A small multi-label image tagger, trained from scratch.
Data: trained on streak pictures of flow and ridge fields, 195000 training examples, 13.7 epochs.
Rows from block 11, named by matrix and row number. Rows with one number belong to one channel. Each number is 128 + 24 x the weight over its row's rms, rounded and kept within 0 to 255. All counts start at 0. Numbers have three digits each. After the name is the row's rms in percent of the matrix's.
# c3: 3x3 conv (model.blocks.11.c3.weight, 256x256x3x3), inputs 19-37, a 3x3 kernel for each
# c1: pointwise conv (model.blocks.11.c1.weight, 256x256x1x1), inputs 128-255
c3.197 098:142098125124109166142157126124122119118117160126126172172136096172111117111104124117144205059121116098166131097133136149118118125141123125112130150133123127145129149186106109103148121148131163106150114112139131127106116178142147094149106181119172144122142155118127160105162136093070147137131135110194075120129111128106122113146116124148148118150110122118139128104150134121138112157094112103132129139125098135137128140141143108108169115116096155107113117119161107122140119116154169158056127115136141141139112186074
c1.197 097:067125096107102134138142118142111142109167109084129126081132102162117126164152096129119115127129113142121139118148104097109139140118127136148166114107135129146121146108120100150126121121118149148165105150084039158132114108141095137151133144128138088117128109124119108115120136133094105100160090146114171130117104122114078132154116124135090129130105096152146120147167133120197135134105
c3.198 096:128133118116128118142115128110135129117109137105123110126147132174128137120192147124125159124125111112103142109131105170103128107118130111159095135137102188135134172109167197144068149088162118145122132155131090128110109129127131131121126114142083148146082128133124160100092135116082152138117086140136145149092119155157078160088140096120106122101136037130089156113121123139150130145099144119116129107107103117130146106136154121135162131162132128150123138078105140098132131154130079143072128112117139103128120170140
c1.198 094:142131179138141137130149142132106172136181117108105077130142138102142137111123122138125101116075150132139111141125120113122130135139170121144168114150151147110118114150135136131180146125118159125130120074135147036151112138151144148095106102154125123133132142131139120163097113167111090106164110094177167110124096101077164133105118134143175121143140106120146134150072134091093076133141
c3.199 108:108105099115126091121143089140181151108123126124158162123112125154123101127114116097135159149143105101125127153143130117109139121130136184139092093118118162074119157130147153105090114125114121135079077114098116159151161083170130143178143112132118125096151161144100106111104127068120115145112143105186143104107152129100121135187152140162147126138094062152135125152141189124154164158143084115152127122143126134131108135111118141137107146145069122124092154112103101125094131184110124164106117113095118180131116122127
c1.199 118:125161118138138084119118125138129156154095132104095116148094139103103121151132101128089134098119098100124148145139193119096165156119135099115173097157151121174160130108134099134112097110127124147137111077146199130053160131117158109150125111137109111161143138125128111131158141121099111108119124121159094115131063117116131123127161113096131088173104163137105128154145136170114095132146
c3.200 097:140136183127137131108097102147127137131102121138124143094139134120152200124102133092071075103154058145142150135135141173135147119109110136107109099125101129076108157097114128108125077059103132116128110086133158146132090115097117114131147143142147187130124132110124097125152146144114160116158117117124154092112138048105147122129151177121166155134131101072140144141113133142086134126142139130122122105120114140149118125127105124109146122117122101199116089152077137189161108124177119142135118173144137147135151124107
c1.200 106:154094123174145135097091124098156154118169172110122117109112129109078114120135150138124176108116108131102123099099089141118128112106159140160102111113140095130113125043134141119141130118152140131097128121116150127119064104140155100107133101123132129126180124135111140127152079109126140111099165166107153114141187127118162133074136110139145143136087111140151124146137138093135178123135
c3.201 101:095143148109137129144162143126098138081149113114132085122078115163122148158122092133137102111127143124133115102127121127100104158119170147174151149097125119065133087128119142114127129120085181118115102118176156100108120140141117137082115133095118114156137121129148084043088131135144174156125144102105167089099186124113140084128113107212102120140109147132133133162137131171111131094110128115129138129137120141148125146110158135137118108137123078141100133149150150101159096093079156143127164185131121172120146135150
c1.201 106:142127083155136167130124155103132135119120119143134173159110100111119145151112115103135101187124133136167176139119162137109145128129129074126125105107122160106130111112104146133113121148105091167149135133102124111106141006110116128143085100141105121121132171129153095105149120127106130155086163180122144117140124113106122128129094131129108149112150146089116183125102127128118146130145
c3.202 098:117126178134143132102117144086137147138098083170111126105115152128111100131151149106141106144155174130132103121158161097117120122104121122148084155119116121091163141167126133121109144118160121147177116106082125138095121130105130159203154153126090082167085123136166116094110129181104142176138120074126140096136108094147119080124138096088134161163149149130140142150119148158124128113112146152132105124137124115150135154161136123154137148141114081153115157125101128132130095107093122133137110125110186135089121114142
c1.202 102:167111165119138129142108110123102183134156119113125130128116112118116128129079091140097090176100082135100104076133122161144150105144125105105192130158087098127131094165085131119118110151137109180117098132107086122098171138040116153127102117107106146104118135124164130118118117141164140102114116159123155099111158111114115114155108112075104130161131131122143072076165071098144113143147
c3.203 102:145134137126118140125130112123096121128131112158123116156106117128119112116139115098121157138156071104118124146130115126154108130169125109089174139115167098159105133074134151068175139130087139091112101157121126134124114156134116116184124137107142137082120139096111130155138135113166105102121103091157143088075168135109136113150137134074128173165185161105109149158140162186137144147139125168121123138088172122138154096126142137144141172138128107101161154123123135140085166142112134097154136125124130141113111100151
c1.203 108:107168131163091152151126076126148156142115103127149141141138113161079116124148128149095131119104111116124127137095140118143120114160130131123117127106174128153085110100125060116115125109162133098094124112131120088140105111116016115101126105137159126168145122144136136078131102093111097146122124142131132123127135121135116130155081129116109108148115155112112129107150133194146134104146
c3.204 101:162148126123124141130124121122120101124128097145140145087105127138165187141122104108115141145134140149089136124128110131134133109167132112125112205098145162129206128129127140159134152087154108088109092149185173156151137107161108144153142152124152173130126123098097124133180186145174092092120132108149056119129061228124118137122141116117133148119127107155149140118145134148147159127127141116117152138162124161101138154148106131097149136175167158142094128104096114148163081119126114123113163084113125106138102114113
c1.204 102:143141105098157113143076103152126128129074125158139120111106138130119130110142125103123132158139111142138109135068112076121130141181111141146131121130071130148073146098125116148151162128142104164093110090095120156119134142095134086115096181048186145136103137136157114171096148177132138118110122131178144084115147169141136131101116149130127117126101151086114132099106119099160130150138
c3.205 100:143100095120114119095126127100149124135088132129142156117103092131097113069115160105160145090112150108128100131112101083145094120144123162105122134104092152093121180122142127099139167111130084132120139117118146074149172147080140139120098161139087137134091141107155104101160224121136116111160086099081121136096081137104101131159131110128136154149075161119125114138117206126109142103146153126130153083132150138153129153107115135153132159099095097138115102150149103096149137115154103090118132144105136110132139147133
c1.205 097:086148141110123153176124101100143124108092123131096133154108131136088106103136113130086123134111153138108108134144091127114128121143127119104116169161124144127134097118148090167140162164097096118116080137126115134209131148133149137064098155114129137132129091138143105143113130122120130115124108153176110114169145115098159117102156139110185120108131074105120126117070113109137173096158
c3.206 100:133183109135097155112157138102116140132133140129124114112163109099145123062166151149129152107119127128124162133151085136137122151115153122099156126139143121103110111103158112107143135180130198129087100114146067145136137139154154100165142096119134099113151116122122126149174160156136109122088114124160140101109138166124103132110129130161084101175137108125128137140123153163120129140132095111133117158152122162138102126130112126147126131119136184160110114163103106124120139122136133125153119122113091124169118104157
c1.206 094:109099112142125134150139160115115169121096120126139146111107193203122088102158131167093149128106096107131123169112135051125148129112134121134160097198121135103145154129109122114093144122138136089123148134076115115152153129113133147134057102095130154123132117121143089122116132104124113159143090089158135086135159112093122119135157118084194169173124151153138126113129146091131117111129
c3.207 095:126141116136117141130153103135085112094098115088104108175100117156128109157094135125140166117153170105168149113171129119119136093120137134108159079119153139075124160112169126112159149122175111064122115087142144111120117141147130085130120150142118084106099137057120138105131114118063121135117150095114099122165150177170110129151131132164091165113119112144105141128109105135146156128127134155107107146104121134147158138118166155164156143120112146126154121157114108137138194139123143124127097098155132134097115138118
c1.207 096:151085093102114133104140125096129144174185101105090137102087135145117089147131132118140099119134124124182152119132139114120120123119132125132114105119166144159146131161166102127139116135123154089123107091125109103095119123150151148153117081081150122115148103109127123110127124130128122095108126138082098085107161125126073093103137149101162097155134118148141116130125159140099131082160
c3.208 097:154159129102133094143151096114129092129074095106128149143143162103105140147164122101127154127118085156119081131120099171127095141129125116071111117183110081074120125098104138140119150130063119179138135133089092105101136086123119133125134166110144153132127151095103146133126145162150127074089164117097150114143154130137098116146149131104123144144163164154109124113111124126120180130155137117115132150124151123123128126122077123121134122172113131123109124117109145115135120138147115164162108114114100048127130135154
c1.208 091:109121137112116108107134126154113150109153092114088172136114111179156176093153129106131150123117100073122108122094128097090092116160110163130138162110158165132133141136127107090140103127135116128179157076130143108084184152142135144130135089083139205125196139179110153134122107115124158121133140162131133158135139131155111089138155128124136131108124143107083139158124146135147147115155
c3.209 097:109167127142112108143106146108136129134112162123130115119083148122112130144133156141141149099161103180128121107118187136148152097130138154159150114127148143122137175149105115130086130072137176147106150103145118114165135091143137149096133127119134176073162098097134114128125180137165133133105132145174096149090156147095144151163120099106123154138168115102120117132186105151150139146141080143100148134155129098151103162141111148119163151127097126155111146098077135107113157127117137155118135109126137096130074136133
c1.209 099:150098124135090162153128110123095132137118123141138177104083088114140112160109145129172103134138115153130142105129114133143133155149129121152084089149104081143169132144123135106139143141174097150157149146139143126146129123108108165120128106129056145149132078126091131120068100101079134101138130138162125131120150144082171136160165140097166140123137149139134170090128109174156107140123
c3.210 098:102142126151151108114144134106094127159141158125125118111133122090123166106117162121072126114156127119102140129170116120135132129140106118087118122133145128130109132143132126134093116127118126132152095153107141160127109121098104128141119126074131162152127072123113092140109122136099118080089150111103098089114126108103111089131131127121122124168148081127129142130143137109154081135136099124093086148110094129120075090120114135110106106101116117112092145136112153113112115149095115099094138120089152100112143127105
c1.210 087:144115099146115169129129092157121134094154115144126149119124105145157150123138160133133135125126091096107135163148144130121101137138119172155136134163125109119126088126126129140130104113138145150104147115127156148106157122121150140152157105192083110169155141145103144102135124092104106175114182124144132174150090097105130080137126094101176147113085104110178140149144132098141111133111
c3.211 092:127124142148123156137121097140124114153132102148127164120104122119139087134096137119115094103134124085178128103125122119128134123155103114143157158098163165143101140151109164098120138221073129168103101126111120158127102110116168127123157127150079109127126122150124149115128090113164083216126107142126158127124150114114143145176110121102104098131102151143118112152109086145123090097110075127111099117103130151133141141117105097126114151133147170138153143090140114098100122101111132097118101138120097104075130125107
c1.211 090:112126129121120122117069114169141125122169122122098123147132085126114172104140094129151082127104122139130181140121178123137132096175139116107165101154099110085144128104116116094119120149105114127124103122165138142111197121111149174140125125165144169000155117119119115113103117134125132153179131132119134139136132112093114145164101145144137104171114153110139137117141116123118128135110
c3.212 097:140166160140143110122117140156165173133148152173152105107119162157143134123140158110136108121136120097115125146143137153120147131129140141131105126133094103093112104152137133135127146118159101106067125163129122149136152142135152120125125093137130122139124159127107153126125100126124165157112098103141118098089133122099120082116133136108130159147135101164117113161139136126146144120105099104111125094121105125112135112093107133073129110139134140129124152093098092085141089132105121097126115107099123116105116128078
c1.212 097:146130146080138150158142135148159151088113121142161115132107153120134148149169120118125123141113141080133110123130135147097121130171057164134115143164156112153136148160146150139137140135137140153098166111133073149162129151134129154112122098160122163125059126109093124102149131125154117102088065132112143166140133120097108151145131104133118147123164140133146152130140106142134121115253
c3.213 114:131141180103086151136104123084101143073133120050106137146128185106123209071082125159114097127129112115127121138122154124109142087128112134127107123092133122122115116130132089089149141090105072091114107180176081137192148145097150138126121122086150123149112120099109094095107138157149115109191131117142144102092117136101096121108149166114092109148160136146151101108109125153103070108109114107143101097101099141123114149140132115133111117147195121126129150129121141113128114135167092083171127123126148136118118107138
c1.213 109:129097121124134130105139141085136143125133128158106148110134110144141089148137152130091104115151123123147125130083124117121113149138144105115097153126131110089081094118122105141143088163120104127134098147105137115139095105070158130114133144129130120110130120077112094116093159097111113137124141121120164126153138122122098122123091117127093103113150162095108188110161151179127174140153
c3.214 099:080092112144134089128133107154145145153117118096101102145150163150129080116164099166100090115109153155134130159113143134152126116166127119131101112134093142121111056158104124128096132125135135086113123098117082116188120143111149097150112126177071097155155111128176075127106100162142120206131122115131139126097111141073098117110146122168138121115155091155113147120110138107112118131098122141135135152091161109142177108118090116142112109139129138121172121091151098072123139123097144123133180127150135159122160116110
c1.214 095:164114110126120119104112146122089155128187136128120162096154140127123102092110142083134108189144122106124173132128120133107096185123137125121120105152140162136146118121105123141126203111174152120122099090171119112097143131168099142115117112141149104114123119020143130131142138121108144119073173144126135100143116112129151128076099153132109065095124117162138137116108126136117124111149
c3.215 102:110099146098124119104109130099123123080133134131133117110156103117151131077143122123130092115099123142178100124147089140131127129132158132105125143074115131141097156177165142140154103148157082098115106126155109119139144121144109111126157157108137084138054127173107081162137088093076141123092080133136075130157093117131186099114096065142089159121112139129138129148095145145132097136128121134123185088115154115099083119102135155084117152100098149145157133102168144137151092160183097102136173194197122207206091142156
c1.215 102:147139067118151117133131153091157137120095145148114132120131146157123132117135195106095103123155138120124156159121127123150139138104101115121133082147136139122170125157114130144139120130149157153131135142107160136142107117115138115139177137125111157116109127172047098118148198098169151157079106120115143145119130128103106161142102098150142135143153113117096133117131116127112089112078
c3.216 110:110119139130120156108115099144103137151117118192130174120108106127139133125086111091110136103124102106116098088147123077142103103103114115076143129130157134143098098101088137125117110132114135096189131125165168108150119135114132135088130110127126157162112117085107110073124136156146127100132154098169106149116151168145115125105144186117071166121117134092127112151149113159157152128181137128121133146161130136127166110148131139160158162120142163140114141177142142134146119125182129175156098120138146141099137140139
c1.216 111:115134141082128108136123109108137131159086145085128107138138145094134085153165140104103122110139137143107113096121132098113110128136121124102116143125093093142104142152109089100140119136130129120168179124145128132097087123111138115134143122120134160148143076115161000169134103121114139116111129153167137116110120103131145130112117136126124139149129140155100113123108141112077132103151
c3.217 101:108111125116137104115107118097136124114135100119121124162155104096121121109087161137097139143107153143141151154140133058127111103128147084086112159120148144164138155151111090130144168099154103150170092086122124114085140163117147142141124125157134144135066132167108158154089135148084143078128136113145158130072099140134094147151120124109113201196185166152130113144106152099141104139150128134113115147130096140133134109166098172183160109139124130154126148097151141125124132133116096079106128109093157113101157156110
c1.217 106:086092135157124091085176141120133123180107126121099154135123136178121147088099136152099142118118115152132067104136086118146149148112123120125144126113182098100093095116109152116125134153100141113109114184122141127130103106143138159113108121095136106146135120133123159113143135135170120098106129155145127129086141073181169103143146108097122072138126160148137109116135165188161115066160
c3.218 103:116106108127132120160173112151132159100105104129106142105121077095144113125170110160170081127123154147152108115127104135123114138091149145116143076169083095141123168174161151125096098129057096156147112173124139180112124130072123125182115107115106130140157135126172106121174155166148088123157192122135074140163111122137133092122082096163133131064059154127090081129157132124087147102156121132137129126125092124103140120117112142156114118109137134053129107133147102114131095113148083130110154117133116147116154108129
c1.218 103:117099106098152154107165186141131119134134087106143100148125137168117123157122128118134177131109135156124108127126127174161131116105100152103136144149159119109128109142097142097079122113110051125066153121149078155145125153132126081136123116139118114132123142156115138108075100144152137149086114109087114128140086117132154137055077124161171108110109141112156096159112146146166150142110
c3.219 096:126132110124103136102138166157182189104072113110105133159125128128098115132121115115107066110113091128160124125096123111122151125124135081142102149143079131155135155129129114153110090114115213169168143124141146061135115134109109125146069137118120175083146119149138116128088131099138115128136133165148132113106114114156137145108116148090145115095088112136176126119149134113103095103142123146103134140118141132106120118157118123103127121149130116124197097135142135100142133127170110123130124142146132144166159159116
c1.219 100:103125121126155134134109168128081134142105151160081151118133128105134137132129097137103155165127137136113131108103184131103122152100114153153127153108116148112142130164106157126115111113149134118136120148130131126149141151116127125104113102123111109099105103095105085117093000150132112147162140091138101114110127139111148133105115129126128123179121105127124078088136121120146122091158
c3.220 094:125096128146107129131121127119129079090111128135104103151121131114133092111120162102132126141126166123085157122119068136140127099074139136161128163113143144057116135123098109150089122134131169062109127089127155092110173149089127129152109092130160110123130105098109120078095152142168100119141134082201177156161125193141118162114139113155086130128134140144134138118128116133131139157137126116128111133135144120145192102144154138142097145126138122139146128121149169150135105100135147156150148116101103098096121111095
c1.220 091:145118098103101106091139138125137162104139127125099104099123148112113098160128115149109129114126102112122159127129146126127080118124117113132168146120150180127095096085136136163106099121112104113130151116146104113152153089159139180155153137090113099162143109144163122117171098017144105137140137113111093120142124167139110090124137150131153123114127096120156120116100143128130133117187
c3.221 095:110157140133126119100129106100126110132095136137136125167147128102121160155179142147176119113148144160128124134159139117102158155163105118152123148147127119171131111115129118119115096149088145138146115090099108098158179133155122102120154132140093060137126126110110087117113055156120136103142125093147139156159126147103125156102126145132150103090125139128123096130119155137134125155114123133128164127121144155106130170144104150125114109176128163153138145101123118112101147122117144150110136145148173057144137131096
c1.221 094:152126098126167130115102144145083146090146100162128087113098126130124124135114113150113118137121126121128105097109168155109106135145149095184126096119139111112133130174151146138138092070175127129100139150102099170121142134174068142111128167113123109124129070147173098134128105131046100122100135086134138087183098111121147153108161161103127101102108129135101113123158126142106142107090
c3.222 107:121141156100150121105099152069073112127116155133151133170087159140088129150107091141100119109103143121104137146118150108115132154126102123081150109121120099159096146085095152095111103140145169082128161082113198146121125140099112116104156125143160179144131125129175125142138125173140137129162105152128150136106102149144154128093123127115109110130114126104138087129150100145170113121127133153141102127085085148132140118130113108119128091130115096117115106096124141139147135095094125106089126114104173156127132118116
c1.222 105:138114120116124132103106145098128125113125142108153121109122098095165109170088138139147083143132114105110161145115126157081117100095167145126101160069112121152150119143115149134117112129121148152156184138139164154113108081081132140093175158161184084113121141113168136123110117112131056086128103139131087165123153109190119153116159119174131163146107127130113148185168081141143145122169
c3.223 101:151125138129154132099134122160128105154116111126041102114119132111116111119141138106128085107131085139121099140140089154116080132158119137106092074107086130096094141106109076115090151106090138123105190132168160095132094097082084135122158128120097116070087139174146159087083131108115163130099154112142137131170130111131116113135149131103116089111104111135144156114110138143117139134098132121142172155148129118119132122128172123087095120159103082127158092151143138165173132135205148095127127134111112140145135128161
c1.223 091:086131098155149111146126093135123128109127119132122152125114106107105143093132140145120146123100147071123130111126094118132158115135140153156134138128118115114115128107097122131101105116123138134131165129151165109123156119140157126131108162153154174105126126147103130143075149112122148011154132110137180159114128133101081135161144130117101140111117104104107116128104124114096126151126
c3.224 092:137084088162119170084119115066064125093115131109113109104139146099097102126155116131128074135130121144107116110124133128115135120127139130118129092130136109179154068143112113134093149077144134105130133144139146087158156071092084116115092101088143072084107115102065123136179077078153089127109158155109131159070134121130102143112109122100131045081142137160113133143108146089089097168124097139138106125150133133129133144123172148157155162121116141122172125140091158127114093129101131116102154122119114155124141138134
c1.224 093:132109142152120115099164135079128172146156130130134144093110118098085109124144139168111123121123137150096096134110141125133145099080146127132128150125095098134127081146108151089122112127143129120131134122123099090078173123162168132138117103145125128106101098118111102158140141122088137115000114131135146124130156094161121116100121159102121116150126109118148116120150097145089138118161
c3.225 087:129081118118119108139126114137120131105118119163152088102118124112136081129138119150176156158140096107102109152121119140118135164131116099156099156145124119092105113147111133122156108139120122133105131156115107134128140152101121115150121126169137128078101102127139145127101100093111154167114121121149124117122097142125145139124149119140106123133130131154111145161088115111129116125140169138150178130165170100087107082084087099075086093136142113155144103124120157144090136095162135155153150154189140113080172159154
c1.225 086:107126115137128141128106137129124122091148123116118096101147147138120129164104119133159151137123109169112115101121137119113100113123114175133143097123120115084127130145164107104135115126156146115115080096116119134158188143131142114111128137119152125118131120143116141128151125146107122119140086096126150130143124131092097144123141104148155144131203151137127129145112127165140104126076
c3.226 098:104115174146111133119096128149169140082111173114124115093115075133176171148140137116118153178106124174145143097131143119147162102140116115079123069162102100061096105152083088119114129146116138124100163109088202133143157143182149118114132115080142117113117089113139133137076064118107115131089171153114088150127154122077113148113100186097154128094117099167145200135097161100122082124129130150104128130118142125148109127108134122114129124124135147127163060173145175110130149153105117109115132134153120128132092121108
c1.226 097:137137108123099139133091128102122172145122115158111080137109163174097115119078135104102119097107131113102174123154085135133151142106121147211151092115118084100135125133140127153099110131142110170128092161138123145105117122089133124114144151098097144124114117135134113111139123081128148117156156066128094092082126135107133111087127106167155107132143095156117116143132122166137162102147
c3.227 108:115120135132123148156129148148159167123134124160148153132118135103138134099085101107164091109105120098142115124123116112110093115133127124141101085084093096141114134155077092131125122147102135144146128102099169129137113163120094123128109134143140114132158086142192139151146166142116105182161122145129141131117123169124116078126129111111084099110148092140155173151105131119131126150128114139131136142133138129145176141110160163137127144150136141107125136156140117075122179174152133121102130112119148124167120118109
c1.227 103:153127142120101088132158089141112093121162127118108137115087119115152112142145118105091131137143088105134137128145156129173123153136131179174138074124113153120113115137136111078173114114098152154135135151083146149149169098127110105124149114171106162131122149107116172112104124077120163094111133127007131119162091149175125144135139110143117186155151135122108152135141129129130151127144
c3.228 096:096119138135147189131131158129100160162125150179122105100116133157135121140092153168155158113121104120171136123111125110128150161139064100170122118132167086112100086120083107129155147116130097117123123116169102120127154146135124125090147117137191133102129127098127164146178150111105094129112122132142094077125095119179119145141167136105117137128104143115129134154083108120112118146141115113141117148148116137169120105110115109099094112140147143119153078119144088136179110145119114162187162164165134116123097119145
c1.228 097:175118131135092175145174147077149133121104120113095159096125147090144150154102107090181175151119124112142126114136097121112160121125119109087099144145097093176147106158147128138171158131129125126129128103108130138080085124143160126119142119110128140112109131068173107118154157109171086126135089138106041125128181161118142101137149131108129134135178120076112136141110114080149085170144
c3.229 101:145127119162095108125088090083115092054081111072114123115145102169107095118119087098121143127126147148143185161121109130107155116116133126085143151142120174130109144109125129146111110174147097125090120129079065129096118099140131125124111139156103076068124134099135168168144136119160149168145080138070108133131118138123123142133121107130090057155099086144109118126150141124166166112123136113122152124151173132126107142140142117132099151118110136110117104086120129143080127093080080108090124080137122129102139116108
c1.229 110:195130126174147139127105113176123111180140164106124100064120121095143152154157137141111120125121147116089111097079136090126118110096103128134123157141151123118138138105144154154155110121103107102098119134130140125104157102123108131118081123150120110124130121142132080156111094145097094146116128165136114000120155106196144142128127129117122124105125158136112135166117150091140104134108
c3.230 104:122126140187125138120142121120139138143152147117129117090131067123144136125088094156107137124153105154110116124128128105107129136172143210193101104100123135095121087135096120145116127141104107185094151173121163101118117097152109117094143136149114138112145129099151109134113092154152136111114132148116084131127080099131165139107122116091129149102145152130087143147160151121095162119134122134133127119124112090192151116164133142086105115093135113168165140111112132153111102118145124142145133113151118103151147130149
c1.230 111:177187119142118087154115148148127162130110133094128133166149112155140103157133153134157128107125110115093109129157103164132115111101144140111148182120122095112086134116107108102116137116164133092101139150126115150143147120141121181117121162119141125152120154102133105175120094150113168102095126147150157074066084141097114117124121082125105137118126130109160148112117118105155091139128
c3.231 100:102140126126163138117097123116124110137092110101111119129132120091083104118172157131114097145168086107122116136125092146129138072159106147066126173087150176090119108057104102144097151076148141094118108152131102133132118130123130159117131130160092101111134082152140121098129120107144092103116097144147140115152106093123088129141131128103102130118142096100142127102134139124101106126111108106122138129128136160127128115104128147114137092130141128150125100082164055099107079171109124125153153165168170147152175142130
c1.231 093:108123154139128111084107109113135143116147112126142128125155128132100115115116062114115102119146122077123125127084137156100141126151144123159093115110103135116147160145113151121157147118136132111106154115099133155094189164134137156109147132108148121160104135144124142100098123116117139133091228150128166110112005103121146126134125107121146150124136138087146130132135124106104142126148
c3.232 099:141148137165136185137137165107130118133161111148147108131136149115129139100101140133140119114115107113091180088129135101121152096095106104092056130141137111129159139118097161100086119165133134180128123095129165159143134126115108149132164090116100088111117144156146170105109115143152102130141153135123137132116095109186093164108175136164166095180120101108139159097159115133144132091146147088133146141111121117131113148110169091121100148145143132108146166122073092157129192106171164133095106131126148129133126128107
c1.232 107:125110098115117096100126135148145086142112173196134139078111132101124132155114134130147168136144145104153109151152145095147118147121128130130105099160147120132097129127185128108158115127142123129142125126102129102116174130113105089111137160140093103100126088170137110121115110170167123129129137117119138119140118028126148120087186122126136158119109149126096101161125111076141080094128
c3.233 102:121118112136170129115142109131125125097093150131112149137101067107108131125161130142113125193095084141074121126101134153130127120135109206147135134097107194136172157129065150136124124130143167168113113110148138118135112158116117138090133096129125140107142146113114105125130181110159138133151135104141178148156133118135167134155114141143116137136107116126115123152160151145113100131126129131117113115102141133125109149148166171146133124136128146165106136151144112128147105122106152115123163123128076099134113149151
c1.233 103:147157132146145126161105128055093145213089125111133082164115144140116143139132151122152152135122157128174132111170131143105117134128115118090141105130166150131123123118101117179134114118137078123120116113114132128141121120128114166139142157135087113139141099124117096167123128146159146165150122144142114122168141109053151085110156137150145137127129157097126106149128138124147136134112
c3.234 096:115159132151112109097159124106149143214114121187130125111102163181105063130135059127114147137133115115094123131125137157115121165166148115132110112125103121121142090113137182130146129130189164117128133148100128140123117105091120149159132146122168109121150121058152136104160114128146111002137109099127061147131111141147133117102113154163108122104110139132150111078147124072134132141134159102154104121128083110119116141101111134117132082162098133115082094124124152153146148119129164108109121133098159132102126170102
c1.234 097:093127111176117171144137117118123157129153133142134149154086150137139120102127125122137110117168123135113084109130152132150101140099136092111137137118127143154157102123141120159177100106121115146110121133107144143113094169126112126154089113162148141137144095091135118111105151116127128101120140109134094095121128172164044135136136120100119120148083120109109093086135102152158114150117
c3.235 103:142108100108127120112123126122134142157111123151122112140155130149140121133152106109114113150126128133161139147139133151153135152161159126130145102064115133124140066103105126092084147129114115140133135120120117090107131138132139116136133118120123115128102110118122103115126139121126160127144163161125155125107100106127087115122130101148133128140094127123144147106143118112121120120133164111118152124142152113099119140106109152117146116100110125118104089111104143136140122111118114104113196188179190149166217197193
c1.235 097:126150125146146121107128121074114131120153132118115127130093110089140133122121111120116121116180151106140115090112142131095085144136130107127127115123153139146126135164129120127122090123117101150111110123124126150139176117109128167135128137120146154108111083106082118111172139152136084108118120162116113103129131131115119183093153000146099135118028137127127115119147108115131136111067
c3.236 103:111130139111097156102117157093126147117124176125094126095096110065128099122118139139152115128124122127076105125080142147130130116100137133105147147104137140107097134116100104110119123101092099177086113142120085148153120093100137132120155165097127168131165129164148080134130146121115118132105124136147131156155121114128097113145122150149103101112134124111104112116116113120171091133155135113122121115149153106141167112087116154114091139126117116115137132166139119144118126144138139146154155135133144110142129140157
c1.236 097:109130118118143113134085112116114122137134120097103129170124146156127148142124134089110124150135179151152103098174101130154141138160151139080131105151130119139145114126147090091105135124152180097128128120098157089116110146111106165172159095130127110132151124121120152119125123102108131081118123131141099167138142120150158136064087142093121137162090136177102109167149114097141159135198
c3.237 100:128200131108127127114097164111099118084097139155079100161096170108135127136066109135141128119127112118159104125095144132126121106133135137133074132132114083133114146109169107099087117142084140123078156070089170087110138165095149100103125111102079111125132110125115134136111114158118103071108068151109115108101113147114133088129075175118134160130130142161140119140095142140149122110132117129122104120113118145133137118149108134126128103155099200178153092116139084152121152098158198133124090175154131111135119094089
c1.237 109:150110139150159141185167160136120146120150134128112151150126127123167120176160126123140163135149121127100127135090099119135112107149142174134130104133121117088159086131126177112138149134130104133137127124095183144132130115089127138154098125105108152138127106121160083148116122131124158105128135112155142084146134136134116131107000134122079152134145118111073133097093088102110135096156
c3.238 083:113140112137131133117101096132126095134150131162126091114133162106106121122140152129162089118121132132186140154091075116138109116148123130132114147165128152127191107123160099150140154119175165126122110154166160119099127174093122112104168125141126079096122121103139117113135129116107137111161155127120119142141143125150138184139140121187107113154106151108142107147125150130146174115084126107156148153149122137115124140138148168170136113167133127117137101154093114078123118124164128117060098137149124152121140137131
c1.238 082:121108125111144135097106102133129117119142130170118125119187162065158128110129091216091099147088117138111120121100092116137110138154061121145134092120114159148126108134118105120104104149119097064117147131132121150099131132122144161119097117149123148136162106169158104091081111112122100112129141149094131104127138137113101164118120004168128120114151148134112117122092148147131131144177
c3.239 098:130157128204112091118077120118137129096117112120139109142113088131140136152145128140129119141120150108130142141137128108129151112135140118140131075092145164113095161113145168092130129088065094153103117152097110098113146128148143110108142161119099084122073115124123127106121144153167153122147135144158150141131118100148142125106095141115165145084138101138085147150140077144130131097112140131154142135129133108149161135109138141109144120160149149148128152131093093107092111148100104092129093140119101211188148171101
c1.239 097:141122138152143132133136102120167133124123082118118122113155129106100127141128149144131117146157103057133109060092104146142114112146128148117100150112124106147140158138155131111132209151166133104110124101134167126122156148149154134098150137122113124135121155163140139108139114097112134123098140125128101097131104116113133155124136124000105142103082135090133138139153149106175124129139
c3.240 100:160089105095149163114137151156124105135155149144124093094099175101131200132137118112178107154141153137136135114112103124157115148140120099138117101106148082141092057107113119105157089117061117095178065150202116167130139090122141134119165116125132073126165171138084102102115161139127176138130100160118144086152150106155111128117176117105139117121123090125134141152093121152115110116080129107142118133110126130130139131120130151154147153115138114115151118103134123070168129142167096127160145122166147132116153121124
c1.240 099:124126124133136143123135153120151126158115167094093120137117153104145140103078091143111116108129140129142125116079107150132162147135134130109121078134119081136126130177081129123180134128097152098130102083117118111167143089110129136118204128141153127131150132127148104125134101128147137194134120139121148112126133100121166114164118096136026171164119143132094097095114141112134141105109
c3.241 105:139166096150148105135123142114130148097118160118137140135137111114149103152188122125119133150098146146120112123145116133145152116107116103145141086136140088098110131092096141153100122120122115150108104103112144146173158137139125097101102081097121170095133112119135144130120120120130122072119098134159118135082119159124169143113116092138113114130114102088090085110127086130110126122099132131111098144132151090094172099136155111150102144134143147105129117154155148128131125070100139122175155166138139110126126129171
c1.241 103:147170116104125146126133143098112130115169163106184135121122115146153198141198126084098165123124104147096105111133120119136095208097133138116124114152086115110156120126152104112122138146131116148157113124113129118140113127115161151111144124125112112138183098142112146149135096146125141077135121149164173124145157140137084113099132134075129060103162098170110114145133140140116120112109